python train.py --fused_qkv=true --parallel_block=false --patch_size=[8, 8] --init="kaiming_normal" --muon_scale="spectral" --lr=0.016 --momentum=0.95
Rows from block 2 of a small multi-label image tagger, named by matrix and row number. Rows with one number belong to one neuron. Each number is 128 + 32 x the weight over its row's rms, rounded and kept within 0 to 255. All counts start at 0.
After each neuron's rows are labels from the 100 images, of 14976, where the neuron reaches its largest size: "strongest on" is what is common among them. Only what is clearly more common there than usual is listed. The data: reaction-diffusion patterns (Gray-Scott).
# gate: MLP gate (model.blocks.2.mlp.gate.weight, 768x384), inputs 128-191
# fc1: MLP up (model.blocks.2.mlp.fc1.weight, 768x384), inputs 128-191
# fc2: MLP down (model.blocks.2.mlp.fc2.weight, 384x768, transposed), outputs 128-191

gate.466 [131 138 136 128 122 168 164  93 147 140 129 121  94  87 194 180 140  84 101 181 117  91  88 172  66 151 146 101 138 104 157 133  59 156 117 147 185 135 103 142 174  87 113 127 148 119 138 107 207 109 120 123 163 118 142 151  55 142 141  83 127 121 110 144]
fc1.466 [150 143 190 147 141 146 141 167  74  82 140 126  56  88 111 120 118 168 147 137 162 204 176 159 140  95 143 154  88 123  92 155 164 140 146 163 145 183 120 166  67 168 113 164 158 110 123  73  93 173 144 178  61 151  68 107  89 125  82 145 160 115 112 119]
fc2.466 [102 159 139 158  91  96  88 105 120  99 155 125 139  97 121 160 100 126 121  81  90 123  97 130 126  95  88 189 159  96 156 122 162 114  65 125 140 153 122 151 120  90 148 138 212 120 137 124 146 100  80 201 109 111 150 106 108  92 126 108  93 109 104 132]
strongest on: embossed

gate.62 [132 104 149 126  89  81 126 156 172 115 143  97 228 105 145 200 161 131 101 196 130 153 107 166 187 166 121 148  60 110 141 143 166  68  86 111 161 117  92 152 144 140 123 135 145 107 112 112  57 169 116 120 120 117  69 100 112 121 105 183 117 140 131  91]
fc1.62 [117 111 133 138 154 113 168 125 111  81  87  99 198 111 101 157 143 191 123 149  95 144  86 175 127 120  95  80 127 132 156 174 115 106 112 100 151 136 134 106  95 155 104  71 125 120 120 100  85 133  99 122  98 175 116 116 108 113  66  84  74 131 148 157]
fc2.62 [183 161 160 172 162 162 135  99 110  99 131  79  96 146 150 143 135 116 152  83  65 155  93 113 133 114 153 155 115 114 133 102 136  86 164 127 133 142  94 110 150 107 147 107  89 140 137  38 148 123 104 108 109 103  95 111  81 143 196 181 134 105 110 175]
strongest on: cool

gate.517 [149  87 133 156 125 139 153 144 140 106 127  70 116 101 137 124 122 126  95  76  96 123 129  90  28 174 138 185 135 179 134 143 140 117  79 175 162 122  91 130 141 181 116  64 122  77 146 125 146 121 131 172 148 101 106 108 136 121  95 140 117  81 131 136]
fc1.517 [ 94 188 157  70 116 148 159 169 134 144 146 125  76  65 132 136  83 132 169 168 224 138 119 167 127 102 130 122 141 142 182 125 201 108 143  86 145 106  91 113 106  95 113 127 123 125 162 171 142 124 106 130 164 156  60 131 157 112  95  57 110 206 106  95]
fc2.517 [151 142 129 172 126 129  54 107 140 151 143 172 165  76 177 124 172 131 140 136 103 117 144  96 149 133 152  75 123 155 130 189 122 120 144 175 107  64 126 128 117 120 161 106 181 119 182 117 168 216 153 105 152  51 150  89 136 172 139 137 126 113 155 158]
strongest on: embossed; dark

gate.754 [100 135 131 153 111 132 129 204  87  87  90 156 152 133 165 125  99  96 164  97 100 133  72 136 112  95  98 157 199  99  93  91 139  99 206  85 132 143 129 162 184  97 125 159 127 171 110  79 188 140 187 114 106 114  98  99 114 188  62  88 165 108  67 126]
fc1.754 [178 126 168 103 177 103 138  95 119 149 102 109 104 105 137 139 153 175  93 106 144 115 152 151 115 129 133 122 160  98 182 150  69 154 121 122 116 101 100  86 142 198 161 147 102  91 162 160  41 154 100 135 119 158  97 123 143  56 136 166  75 122 157 126]
fc2.754 [ 56  84 103 243 131 107  72 182 116 157 134 132 105 137 166 102 153 137 130  77 151 107 114 149 122 153 148 144 116 140 103 186  55 169 121 120 137 186 106 141 129 119 159 117  93 164 129 145 166 140 129 174  86 129 112 109 133  96 140 162 136 155 136 122]
strongest on: grey

gate.271 [196 213 199 136  94 156  92 172  90 104 147 174 120 149 132 111 136  89 132 107 155 145 102 118  70 171 177 108  98 138 133 149 122 140 159 129 151 115  69 158 104 115 110 115  92  57 160  92 128 147 114  49 141  71 134 175 108 104 165 176  90 120  79  98]
fc1.271 [163 121 192 162 124  90 152 133 163  38 113 131 112 109 154 124  94 157 128 166 132 115 142  98  42 101 106 143 181 182 145 148 135  97 131 160  51  83 100 210 136  62 127 192 181 111 105 154 109 180 146  83 134 147 131 144 129 110 141  79 152  91 123 129]
fc2.271 [107 141 114 111 152 140 122 162 134 143 134 165 166 114 107 110 133  62  83 155 151 107 148 133 121 149 106  94 132  85 113 139 167 138 124 158  76 172  79 123  53 178 192 144 119 139  99 120 139 114 131  79  95 183  45 104 196  82  93 136 165 131  94  74]
strongest on: cool

gate.583 [107 150  81  85 162 114 124  79 174 219 131 115 136  96 143 168 111 143 151 164 112 165  69 143 114 132 127 197 136 112 172 124  75 149  97 132 141  46 133 174 133 149 102 140 127 162 132 116 135 135 115 125  78  87 124 110 136 192  96 127 135 102 171  83]
fc1.583 [104 100 128  90 113 122 137 121 113  62 139 131  79 124  79 144 125 114 119  97  93 141  50 126 117 117 163 166 135 115 139 106 154 134 179  69 102 112 179  88  84 149 114  99  44 112 155 173 122 176 183 118  90 159 103 144 123 176 108 123 139  81 136 142]
fc2.583 [127 128  68 130 117 146 123 131 146  81  68 117 103 176 152 120 150  90  62 139 132 128 190 152 100 120 175 110 174 172 160 158 121 151 112 136 156 115 161 157 163 143 178 204 147 118 150 117 149 121  98 123  94 107 137 111  96 155  95 167 129 206 146 116]
strongest on: feed 0.018 kill 0.051

gate.272 [139 165 197 138 145 144 131 122 133  78 111 119 161 187  85 136 159  96 108 120 114 170 103 132 139 141  83 129 120 164 152 126  87 137 177 119 127 114 134 137 181 150 110  93 102  96 121 141 153 136 136 135 128 145  88 135 146  92 127  83  90  98  75 109]
fc1.272 [ 54 135  86 133 173 138 117 124 156 134  98 151  76  92 130 102 137 146  89 126 193 115 129  99 112 154 147 114  90 171 132 122 135 182 131 111 145 193 129  85  78 123 207 115 122 126 122 144 139 156 131 151 126 132 126 118  87 139  67  88 154 184  93  97]
fc2.272 [ 41 124 103 149 125 119 127 161 120 103 111 136 114 159 147  82 131 155 132 111 142 119 148 172 127 126  94 142 143 154 120 129 102 127 137 130 125 108 127 152 135 118 178 130 120 164  95 143 155 140 165 124 150 117  98 142 180 130 108 186 103 105 164 156]
strongest on: stretched; vivid

gate.567 [110 140 130 121 103 124  57 138 106  84 101 102 125 144 112 121 143 118 131 130  80  86 159 124 221 192 111 183 132 109 151 162 105  86 194 155 181 129  77 119 121 145 135  92 117  93  66 119 137 153 120 113 185 127 149 122 141 102 122  87 164 108 110 139]
fc1.567 [157 127 143 157 119 134  63 130 128 106  91 133 106 148 107 126 129 119  84  79 147  86 164 119 188 172 124 225 167 105 138 116 117 113 185 154 177 112  85 119 138 157 143 141 128 111  72 145 114 129 173  98 166  99 165 179 127 123 125  89 173 141 135 131]
fc2.567 [116 116 131 155 192 118 122  90  96 126 113 142 149  50 145 101  99  92 180 183 121 144 121 193  98 139 113  95 126 104 139 122 146 104 184 116 157 124 159 132 137 123 120 113 127  99 161 138 178 137 141 135 113  84 205 115  85 178 112  73 126 204  96 140]
strongest on: cool

gate.419 [221 150 160 135  86 177 171 159 141 186 201 120  56 158 110  78 187 108 119 141 163 150 110 124 118 119 139 191 174  86 142 114 144 108 142 150 203  79 100  93 146  73 127 128  84  91  98  97 157 117  95 139 105 168 111 144  78 106 156 147 142  99 160 108]
fc1.419 [144 126 138 150 111 128 143 183  75  95 188 143  83 134  96  79 118 147 154  88 144  96 109 160 111 142 124  96 148 142  79 148 130 139 113 120 118  76 140 139  65 144  99 108 155 128  97 118 180 151 160  87  98 144 192 124 120 152 130 114 147  56 107 122]
fc2.419 [137 129  67 161 162 107 119 139 162 109 125  97  81 111 139 124  98 152  80 173 180  90 151 125 180 150  95 149 161  89  99  90 167 120 179  71 111 125 124  91 204  84 161 159 133 156 110 132 121 110  95 152 139 136 138  77 125 137 159 126 129 138  98 133]
strongest on: warm

gate.658 [138  87 118 156 130 197 121 129 145 116 147 149 178 109 162 125 167 138 117 123 104 150 140 165 149 179 111 121  61 101 109 132 154 163 146 211 127 142 122 140 123 144 138  49  47 122 169 130 163 152 118 194  90 105 174  86 109 123 131 117 145 162 155 110]
fc1.658 [158 122 106 106 132  90  85 161 106 111 168  83 134 149  90 110 113  62 156 141 166 107 147 133 162 154  62  75 115 128 107 156 156 119  54 189 120 146 128 145 105 188 109 127 104 104 168 138 200  78 166 149 104 118 152 124 139 160  98 107 121 132  39 160]
fc2.658 [ 94 129 167 119  94 146  96  60 157 164 208  84  92 112 122  90 138 116 192 137 106  90 116 129  98 165 192  96  64 132 134 160  85 148 178  88 103 158 141 124 102 147 178 136  78 114 182 159 161 189 145 169  76 163 190 137 174  84  57 123  95  88  65  79]
strongest on: grey

gate.748 [ 86  69 136 114 151 119  98 127 118 121 158 114 182 182 104 149 139 128 137 106  63 108 108 115  94 108 178 117 165  94 104 112 131 166 102 113 106 126  87 114 138 169 145 125 107  92 147 151 160 125 155 140 150 140 157 126  81 145 140 113 126 164 164 110]
fc1.748 [106  86 130  97 150 101 131 130 156 136 141  80 115 181 108 126 138 164 148  90 110 110  99 129  63 102 156 200 116  89 179 152 117 110 134 119 108  91  79 115 193 114 138 145 111 141  86  78 168 133 128  82 148 128 117  89 108 135 117 144 119 159 157  90]
fc2.748 [ 87 182 170 128 124 108 170 147 109 110  80 143 155 160  95  77 149 104 133 162 153 152  93 111 106  87 159  97 104 115 116 147 136  54  91 110 138 130 158 118 131 111 157 147 134 113 126  94 121 141 107 100  88 137  89 149 166 126  83 146 137 155 157 169]
strongest on: pastel; embossed

gate.245 [105  73 104 113 145 139 130 112 137 139 114  80 179 174 154 150 159 106  79  71 137 117 117 151 127 138 137  82  97  90  98 117 111  68 149 155 127 185 129 164 115 136 100 149 202 119 162  69 113 168  87 169 118 216  99 141 138 148 119 135 126  89  98  92]
fc1.245 [ 99 145 150 137 134 191 132 127 125 104 125 160 128 142 124 112 116 149 157 116 137 108 110 135 136 155 128  84 185  75 112 128 148 133 147 202 128 139 138 130 148 134  19 167 141 133 112 118  74 180 110 126  41 128  94  66 128 138 121 122 118 131 122 115]
fc2.245 [139  87 156  59 170 117 151 112 102 130 149 142 128 144 157 131  66 109 154  52 136  91 158 159 117 149 106 134 137 124 190 165 139  87 149 141 237 112 126 153  92 135 119 157 128 124 204 109 169 129 123 135 203 116 184 147 161 162 169 128 155 125 124 124]
strongest on: cool

gate.744 [150 108 142 109 166 148 158 144 124 159 122 111 169 155 179 173 158 119 142 158 123  48 121 140  92 120 169 114 132  63 132 135 121 115 128 119 158 127  97 116  92 107  81 121 100 121 141 144 161 132 184 156  92 230 117 139 139 134 142  81  81 116 111 139]
fc1.744 [178 149 109 114  80 184 115  96 179 154  93 142 115 127 109 188 114 148 113 116 133 180  85 138 119  40 123  89 203 154 175 178 101  92 108 142 144  64 127 132 130 137 155 138 150 156 101 162 149 124  83 128 116  93 109 157 114 137  79 142 169 155 110 136]
fc2.744 [151 162 188 146 166 147 122 128 142 123 109 131  90 123 149 141  92 139 179  67 110  94 122  54  65 135 157 146 118 121  44  92 190 130 183 156 190  87  79  78 115 111 114 102 115 115 129 120  94 190  94 120  62 145  91 142 112  62  94 133  94 142 199 166]
strongest on: cool

gate.462 [127 148 147 173 160 161 119 166 151 130 145 206 116  94 130 132 143 112 157 181 117 117 182 130 134 129 153  83 105 138 122  80 123 164  99 115 125  60 170  87 125 147 101 133 110 132 222  93 138 133 115 134 122 106 100 139  89 179 158  39 129 113  77 124]
fc1.462 [121 102  88 107 121 182 145 166 108 108 109 101  54 177 111 148 173  93 146  79  62 118  87 119 168 123 122 157 105 139 150 171 109  95 166 163 163 124  81 124 138 146  68 147 134 175  75 154 121 155 141  94  95  85 139 137 116 132 150 110 150 112 109 116]
fc2.462 [115 104 173 155 109 135 120  76 118 141 147  89 105 147 116  79 156  85 145  99 108 117 195 158 103 139 161  89 174 112 195  99 135 137 147  79  96 130 178  76 147 192 124 175 130 109 169 165 149 111 153 143 138  85 136 191 204 176 115  99 107 176 113 106]
strongest on: feed 0.018 kill 0.051

gate.70 [108 143  89 147 107 136 157 162 158 142 161 110  96 123 104 137 164 149 103 131  86 138 149 160 134  82 142 151 146  95 123 146 113 179 179 101 139 103  83 172  96 183 136 135 159 121 106 124 140  96 152 160 158 152  73 132 137 141 152 157 123 156  72 110]
fc1.70 [141  72 172 161 113 122 131 165  54 168 101 155 133 108 113 134 128  65 166 115 104  95 108 155 181 151 129 141 155 145 143 134 107 153 183 143 112 201  88 188  97 134  91 102 188 149  69 147 165  96 111 119 162 203 131 153  97 127 160 120 104 148  34  78]
fc2.70 [124 117 123 121 166 166  82 150 140  88 185  84 151 137  76 136 158 151 123 113 103 109 104 112  84 165  93 181 166  69 130 168 147 150  67 163 156 109 141 167  59 117  94 124 106 180 120 143 144 136 154 161 155 127 111 143 138 121 142 145 141 177 119  79]
strongest on: embossed

gate.32 [111 105 130 161 124 164 140 147 101 103 119 101 158 149 170 115 136 121 128  77 133 144 182 174 100 101 136  93 157 126 144 117 136 117 111 100  94 132 123 129  71 183  31 129 123 139 107 124 117 134 172 179 103 116 136  84 102  96 180 101  47 114 134 149]
fc1.32 [139 131  74 171  57  94 164  78 188 155 175 144 116 115  97 146  78 138  90 145 108 159 133 116 158 100 155  94  99 112  27 118 137 105 182 196  95 135 106  88 146 149 146 145 131  87 160 128 205 130  70 109 151 115 167  79 154 107  95 127 158 138 136 136]
fc2.32 [ 57 116  99 145 126  92 126  88 171 104 110 123 111  73 170 108 194 155 129 156  86 148 141 186 117 154 116 133 122 129 107 135 134  70  80 151 123 141 153 202 133 195 141 148 155 181 109  71  77 134 131 104  91 120  87 173  59 107  64 120  88 168 141 183]
strongest on: stretched; vivid

gate.49 [ 92 151 187 124 112  87 134 121 123 116  60 144 118 151  90 129  94 179 138 117 113 126 115 108 182 114 117  95 150 161  99 153 173 171 128 148 142 204 161 141 157 112  63 106 116 111  73 186 157 138  99 162 136  87 108 100 140 138 114 159 130 200 146 183]
fc1.49 [132  84  58 122 122  62 140 141  93 144 191  85 172 147  68 112 125 118  98  72 161 144 180  97  99  85 128 122  97 147 120 141 177 122 127  72 107 122 133  75  81 116 140 167 137 171 171 170  92 127 187 141 152 102 166 147 136 233 147 115 137  85 130 125]
fc2.49 [ 98  51  95 123 124 140 180 144 140 163 124 125 113 121 125 118  92 128 184 146 139 128 154 127  74  98 121 138 145 118 108 147 139 145 109 124 134 177  86 145 116  82 175 123  69 152  93 115 115 144 137 172 141 145 113 144 144 132 112 110  95 170  95 123]
strongest on: warm

gate.268 [115 134  84 117 133 185 117 101 126 112 106 172 178 151 117 106 137 153 122 151 174 130  88 150 161  70 141  96 171 205 140 185 124 116  76 104 110 124 139 113 120 145 150 168 145 138 109 159 135 154 102 112 121 124 218 100 143  98 134  54 160  91  97  67]
fc1.268 [ 95  83 170 122 126 120 114 147  98  99 112  88  64 108 113 147 172 154 110 171 113 137 198 165 101 182 131 128  73  49 122 125 117  65 160 168  81 155  92 127  90 135  67 143 137  89 109 129 127  90 151 167  96 112 100 129 115 104 139 180 149 148  88 136]
fc2.268 [134 161 114 123  71 140 107 158 117 176 149 153 118 110 141 137 127  99 154 133 172 193 139 183 131  75 148 158 190 161 125 105 122 164  65 109  81 229 151 136 114 148  89 144 142 108 148 146 117 151 145 172 123 151 111 132 113 103 124 119 169  79 118 108]
strongest on: grey

gate.747 [102 157 157 131 164 119  89 117 153 163  90 110 106 145 100 105 161 139  92 176 145 113 151 146 160 172  87  73 144 150 123 105 173 144 110 115 148 113 116 143 110  86  53 106 170 117 102 128  77  87 100  69 142 138 173 204 115  69 165 153 170 192 119 141]
fc1.747 [ 89 147 153 144 143 117 115 137 129 124 113  89 120 159 120 133  67 128 145 111 189 116 171  98 168 119  95 121 134 130 136 142 129  88 162  50 108 157 143 124 146 110  92  88 167  79 148  84 129 140 119  93 137 161 107 172 100  62 101 140 126  89 135 121]
fc2.747 [132 145 146 180 149 158  70 134 151 170 189 134 122 115 119 178 114  89 136 165 140 134 173 111 101 144 120 184 175  96 149 117 164 164 167  70 159 142 134 122 160 163 152  96  82  83 102  53 112 161 131  85 133 178 133 141 147 100 181  94 144 114 218 161]
strongest on: warm; vivid

gate.723 [138 130 151 102 117 214 169  97 134 125 171 147  87 120 129 120  90 119 107 146 131 163 119 126 131 162 137 148  84  84  87 124 156 132 167 125 163 118 194 126 114 139 127 116  98 156 123 120 156 182 180 147 134 102 124  72 126 169 155 177 184  92  82 167]
fc1.723 [ 87 152 128 112 124 120 130 135 119 147  85 123  93 106 150 147  52 134 214 125 140 127 138 167 191 138  98  67 170 201 102 163  60 151 177 111 156 103 122  99 168 110  90 117  85 141 140 171  81  65 156 122 123 138 116 123 127 100 178  98  71 119 129 118]
fc2.723 [103 129 141 119 149 125 137 154 161 151 139 154 115  71 119 123 160 144 152 189 154 152 167  62 143 143 147 131 164  55 182 125 137 137 139 159 122 202 102 122 131 129 145 116  70 123  76 113 164 169 171 142 126  81 122  96 126  47  98 182 156 120 118 110]
strongest on: pastel

gate.344 [125 110 157 159 127 156 170 108  66 112 109 187 119 106 125 143 127 113  90  98 129 121 110 165 173 101 141 138 161 192 134 146 161 153  96 115 136 108 146 123 130 126 186 149 143 190  50 174  89 127  71  72 120 152 112 110 119 163 122  93 158  99  96  74]
fc1.344 [ 49 196  97  68  99 137 106  89 122 121 151 157 133 164  98 126 183  96 125 230  82 141 127 168 126 125 107 110 109 139 123 104 101  84 127 170  90 148 177 164 123 158 149 146 104 157 135 126 132 112  64 154 181 119 132 184 112 170 118  90 101 140 162 171]
fc2.344 [141 148 128 140  71 164  80 114 112 146 135 129 102  67 153  97 121 182 103 173 178 154  94 108  94 138 162 122 153 128  68  61 143 117 118  84 117 110 112 143 146 124 171 111  95 111 122  69 128 188 149  73 142  51 157  81  83 169 135 145 174 137 149 129]
strongest on: grey

gate.24 [106 199 111 103 144 140 117 125 100  92 178 128 122 147 101 173 181 149  76 171 203 126 122 193 133 114 112 113  60 146 143  94 142 125 196  88 132 180  97 127 162 115 163 123  78 142 173 115 137 102 111 206  98 138 110 156 133 144  91  86  95 126 118  99]
fc1.24 [157 148 180 142 149 107 154 121 106 117 136  86 114 212 104 172 130 169  92 149 139 128 113 135 120 107 157 169 125 146 154 109 111 161 151 147  48 112 135 125 180  54  97 146 108 180 135 101 113  50 204 145 102 118  97 144 115 118 114 148 142 122 156 119]
fc2.24 [144 130 144 147 122 116 155  69 145  84  95 129 154 187 125 107 114 148 139 133  67 123 116 139 161 153 182 132 135 127 124 129 174  85  75 115  96 142 164 126 109 129 168 153 121 108 136 126 146 156 150 137 101 129 101 127 107 101 128 102 113 123 155 153]
strongest on: feed 0.018 kill 0.051

gate.435 [143  52 109 133 157 111 126 195 134 139 165 121 155  99 139  95 112 144 121 111 142 145 150 162 172 149  76 156 125 139 126 169 168 175  78 107 111 117 153 171 156  61 114 116 159 100 173 149 108 109 120 114  18 126 214  90 164  49 101 192 148 135 205 164]
fc1.435 [174 110 102 104 113 161  80 182  77 180 143  91 157 146 119 123 150 150 110 127 155 152  67 190 133 141 144 132 161 119 124 124 149 118  99 131 124 126 179 140 114 101 114 100 136 138 163 120 135 156 152 141  31 149 141  99 122  91 142 193 156 102 129 102]
fc2.435 [182 222  90 144 147 148 143 175 164 112 146 144 102  84  70 142 134 127 134 119 112  88 131  35 147 132 128 200 178 147 162  91 120 131 121  94 129 183 122  81  99 124 108 144  81 162 108 103 126  97 122 156  80 138  88 166 145 155 160 136 113 186 172 168]
strongest on: embossed; grey

gate.169 [133  64 120 169 114 129  85 169 207 142 147 129  97  99 111 136  83  71 172 120 191 118 161 105 138 153 135  94 124 132 162 156 150 180 171 113 117  85 147 205 137  88 175 119 123 148  60  94 125 162 117 113  90 125 193 161  87 124 140 117 106 138 143 163]
fc1.169 [170 166 120 118 116 155 140  94  97  85 151 125 149 113 129 119 178 199 113  93 119 132 148 198 147 147 103 110 123 111 147 119 158  86  96 155 152 111 126 117 181 167  88 118  72  80 118 163 173 148 135 167 130 124 177 170 157  97 118 133 118  93  75 102]
fc2.169 [132  77 144 106 159 114 155 141 209 155 137 102 118 150  86 173  83 112 174 162 178  72 111  99 104 137 152 108 111 153 110 221 140  89 100 126 180 135 120 173 155 125 169 125 196 161 105  77 119 132 126 113  96 133 163 180 125 136 143  77 172 140 145 114]
strongest on: cool

gate.551 [146  72 121 126  43 132 131 165  97 147 116  81 148 138 159 176  81 142 122 168 134 131 109 108 109 139  99  84  52 158 170 152 102 117 155  94 151 104 158 208 133 127 129 144  94 138 214 125 132 110 179 174 113 143 170 171 132 116  71 140 131 128 164 175]
fc1.551 [117 151 152 143 121  94 143 140 114 102 126 143 156  89 173 129 126 141 130 117 161 152 118  96 153 106 110 107 100  60  56 117  74 129 157  82 115 124 119  95 120 119 102 156 157 105 161 139 146 170 162 118 156 128  83 106 132 131 140 130 118 124 140 149]
fc2.551 [204 112 118 134 157 141 118  91 121  89 112 115 168 136 147  91 137 120 177 146  93 120 121 115 127  90 110 136 137  93 155 161 115 113 161 131 109 138 119 100 117 183  97 177  67 149 174 134 148 147 120 149 166 134 135 132 110  77  99 159 136 109 150  53]
strongest on: pastel

gate.302 [116 145 133 162 112 146 128 159 128  77  57  80 155 207  33 107 142  66 175 114 135 148 133 135  57 131 131 107 129 150 152 145 177 208 143 107 165 163 146  78 232 194  83  79 168 154 167 107 105 128 163 109 118 176 122 103 147 129 155 141 111 174 103 107]
fc1.302 [126 181 167 208 137  98 140 116 149 139 105 137 165 105 100 152  70 100 129 143 157 116 129  90 150 166 126 147  94 149 137 163 101 132 135 174  92 119 128  41 162 137 106 103 121 119 135  86  79  73 118 124 139 149 135  95 116 138 122 100 154  89 138 101]
fc2.302 [ 97 180  91  74 151 130 155 109 114 142  74 150  87 100 132  59 131 173 125 157 166  87 105 105 149 147 119 110  99 138 196 189 166  86 115 101 124 177 107 130 119 119  84 121 143 181 130 109 137 145  95 158 150  95 140 128 131 186  99 131 121 136 154 107]
strongest on: pastel

gate.487 [ 64 129 148 154 141 141 108  98 135 121 134  81 118 169 128 189 141 133 102  63 144  85 103 128 175 131 112 144 127 152  96 178  95  72 124  84  89 118 171 166 108 132 184 116  49 148 175 213 111 128 102 108 120 118 135 170 176 148 128 190 144 101 159 122]
fc1.487 [182 176 135 173  97 177  95 131 122 153 119  99  53 145 169 207  77 160 107 133 175  63 130 113 146 141 128 189 159 152  88 102 125 125 147 142 125  93 105 143 129 127 145 141 116 162 148 156 157  71 141 117  78  82 113 138 154  75  80 189 147 102 147 112]
fc2.487 [ 70 113 140 125  71 187 156 143 159 140  97 158 152 144 172 114 159 160  54 135  87 117 106 111 102 153 113  26 109 150 138 129 122 105 141 100 141  87 147 166 166 107 105 102 177  77 171 138 100 220 148 140 123 164 109 109 112 165 126 141  71  76 180 146]
strongest on: embossed

gate.643 [121 122 160  67 121 115 146 134 175 125  74 118 151 152 121 117 160 134  74 169 143 100 140 134  96 124 137 146  86  90 160 106 141 106 125 142  94 171 106 121 139  78 107 100 109 167 184 176 178 165 210 131 180  55 149 132  99 115 133 179 149 158 143  87]
fc1.643 [101 104  77 169 159 155 125 126 120 164  91  99 114 112 117 144 155 139 110 112 114 138 138 170 138  85 140 195 114 141 129 152 105 169 122 119  80 138 135 159 165 185 130 116 143  73 131 125 102 116 118 150 129  73 107 158 110  87 147  99  80 145 166 154]
fc2.643 [ 78 120 170 107  79  62 163 117  97 147 103 143 112 104 174 152 102 174 136 141 148  78 133 108 125 104 123 121 112 157 109 102 126  83 146 162 100 176 128 148 156 114 138 185 146 160 137 138 140 146 151 121 107 157 163 121  93 139 145  91 132 113 130 136]
strongest on: warm

gate.25 [189 107 141  93 145  67 117 146 118 171 186 151 187 106  78  92 136  90 188  96 125  88 115 168  73 108 176 121  63 131 117 105 119  87 131 165 160  80 168 104 138 142 111 186 192 106  89 150 120 132 120 100 105 108 185 118 126 175 130 163 158 174 122 101]
fc1.25 [ 59 142 168  52  96 134 121 139 133  86 163 118 112 133  94 156 167 205 156 113 105 176 111 140 129 148 122 159  77  74 149 173 137 146 128 153 143 149 172 113 128  85 157 119 156 119 176  62  82 120 143 138 127 123 100 168 109 146 147  78 168 122  87 180]
fc2.25 [ 91 120 128 131 156  97  70 178 137 146 134 149 172 157 125 141  63 167 180 150 132 117  90  61 105 117 200 164 159 150 152 116 123  93 120 126 127 140 173 191 131 144  51 162 169 120 104 111 118  94 129 165 117 105 147 126 120 132 135 131 116 154 151 106]
strongest on: warm

gate.327 [ 92  48 110 162 131  91 135 182  95 141 162 156  80  81 136 168 126 124 167 115 153 109 124  85 181  82 169  94 117 111 131 158  75 143 113 131  98 211 127 117 111  63 202 157 131 125 154 137 112 153 116 107 177  65 103 130  62 160 138 147 104 123 166 129]
fc1.327 [148 127 167 113 167 149 141  57 120  99 106 148  85 109 163 174  79 175 140 150 140 124 141  62  97 251 107 192  88 149 165 119 125 180 159 147 101 131  99 110 113 134 126  87  95 141 109  93  89 126 175 150 118 152  68 183 178  70 131 183 144  96 135 145]
fc2.327 [165  88 175  35  90 122 122  93 114 143  76  88 175 129 102 142 136 145 107 175 158  87 182 188 159 132 165 143 126 152 164 120 117 103 100 134 145 148 154 142 158 155 173 109 166 133 109 167 148 114 119  78 125 129 154  59 112 121 118  59 118 204 127 110]
strongest on: embossed

gate.442 [190 143 120  91 132  94 144 150 119  86 184 114 106 151 118 120 139 105  86  92  81  95  81 148  65 171 156 138 100 116  87 143 103 140  92  95 160 123 109 111 106 184 164 100 144  90 182 143 173 186 180 132 130 178 123 195  91 145 115 197 154 113  99 152]
fc1.442 [191  93 162 165 129 116 112 125 111 100 151  98 103 134 117 141 141 105 112 113 122  87 154  98 134 124 159  76 147 133 136 126  79 134  97  55 157 114 112  95 149 119 165 152 162  18 100 144 167 146 149 158 130  25 118 152  60 149 125 134 128 105 131 117]
fc2.442 [157 171  36 162 186 131 122 100 164 136 131 157  71 152  96  84 107 135 156 125 153 214 101  83 114  94 202 129 102 116  75 137 136 135 137 132 127 104  93 148 134 108 139 156 127 150 119  92 110  65 188 148 163 187 120 114 176 121 141 146 136  71 115 144]
strongest on: pastel

gate.570 [125 119 104 140 156 145 138 154 129  99  92  90 166 158 115 123 176 174 150 106 104  95 164  82 147 133 134 124 109 169 146 143 160 126  96 127 114  89 159  92 113 141 123 103  79 122 104  89 126 182 119 113 123 144 161 167 122  93 135 136  99 127 132 130]
fc1.570 [ 75 144 137 112 133  89 105 154 104 123 129 110 144 105 105 144 148 144 146 163  96 127 166  99 126  99 127  56  79 113 151 173 191 138 126 158 107 101 109  87 111 182 119 175  55 170  96 101 115 165 124 182  82 143 109 136 128 138 132 129 144 120 102 120]
fc2.570 [119 164 154 117 104 106 121 133 180 134  82 139 159 141 132 163 106 118 149 124 122 137  77 126 123 134 179 100 176 110  91 157 137 195 130 126 126 122 104 102 162 143 167 126 118 186 167 182 124 146 147 202 102 125 108  62 158  90 137 108 136  88 127 181]
strongest on: pastel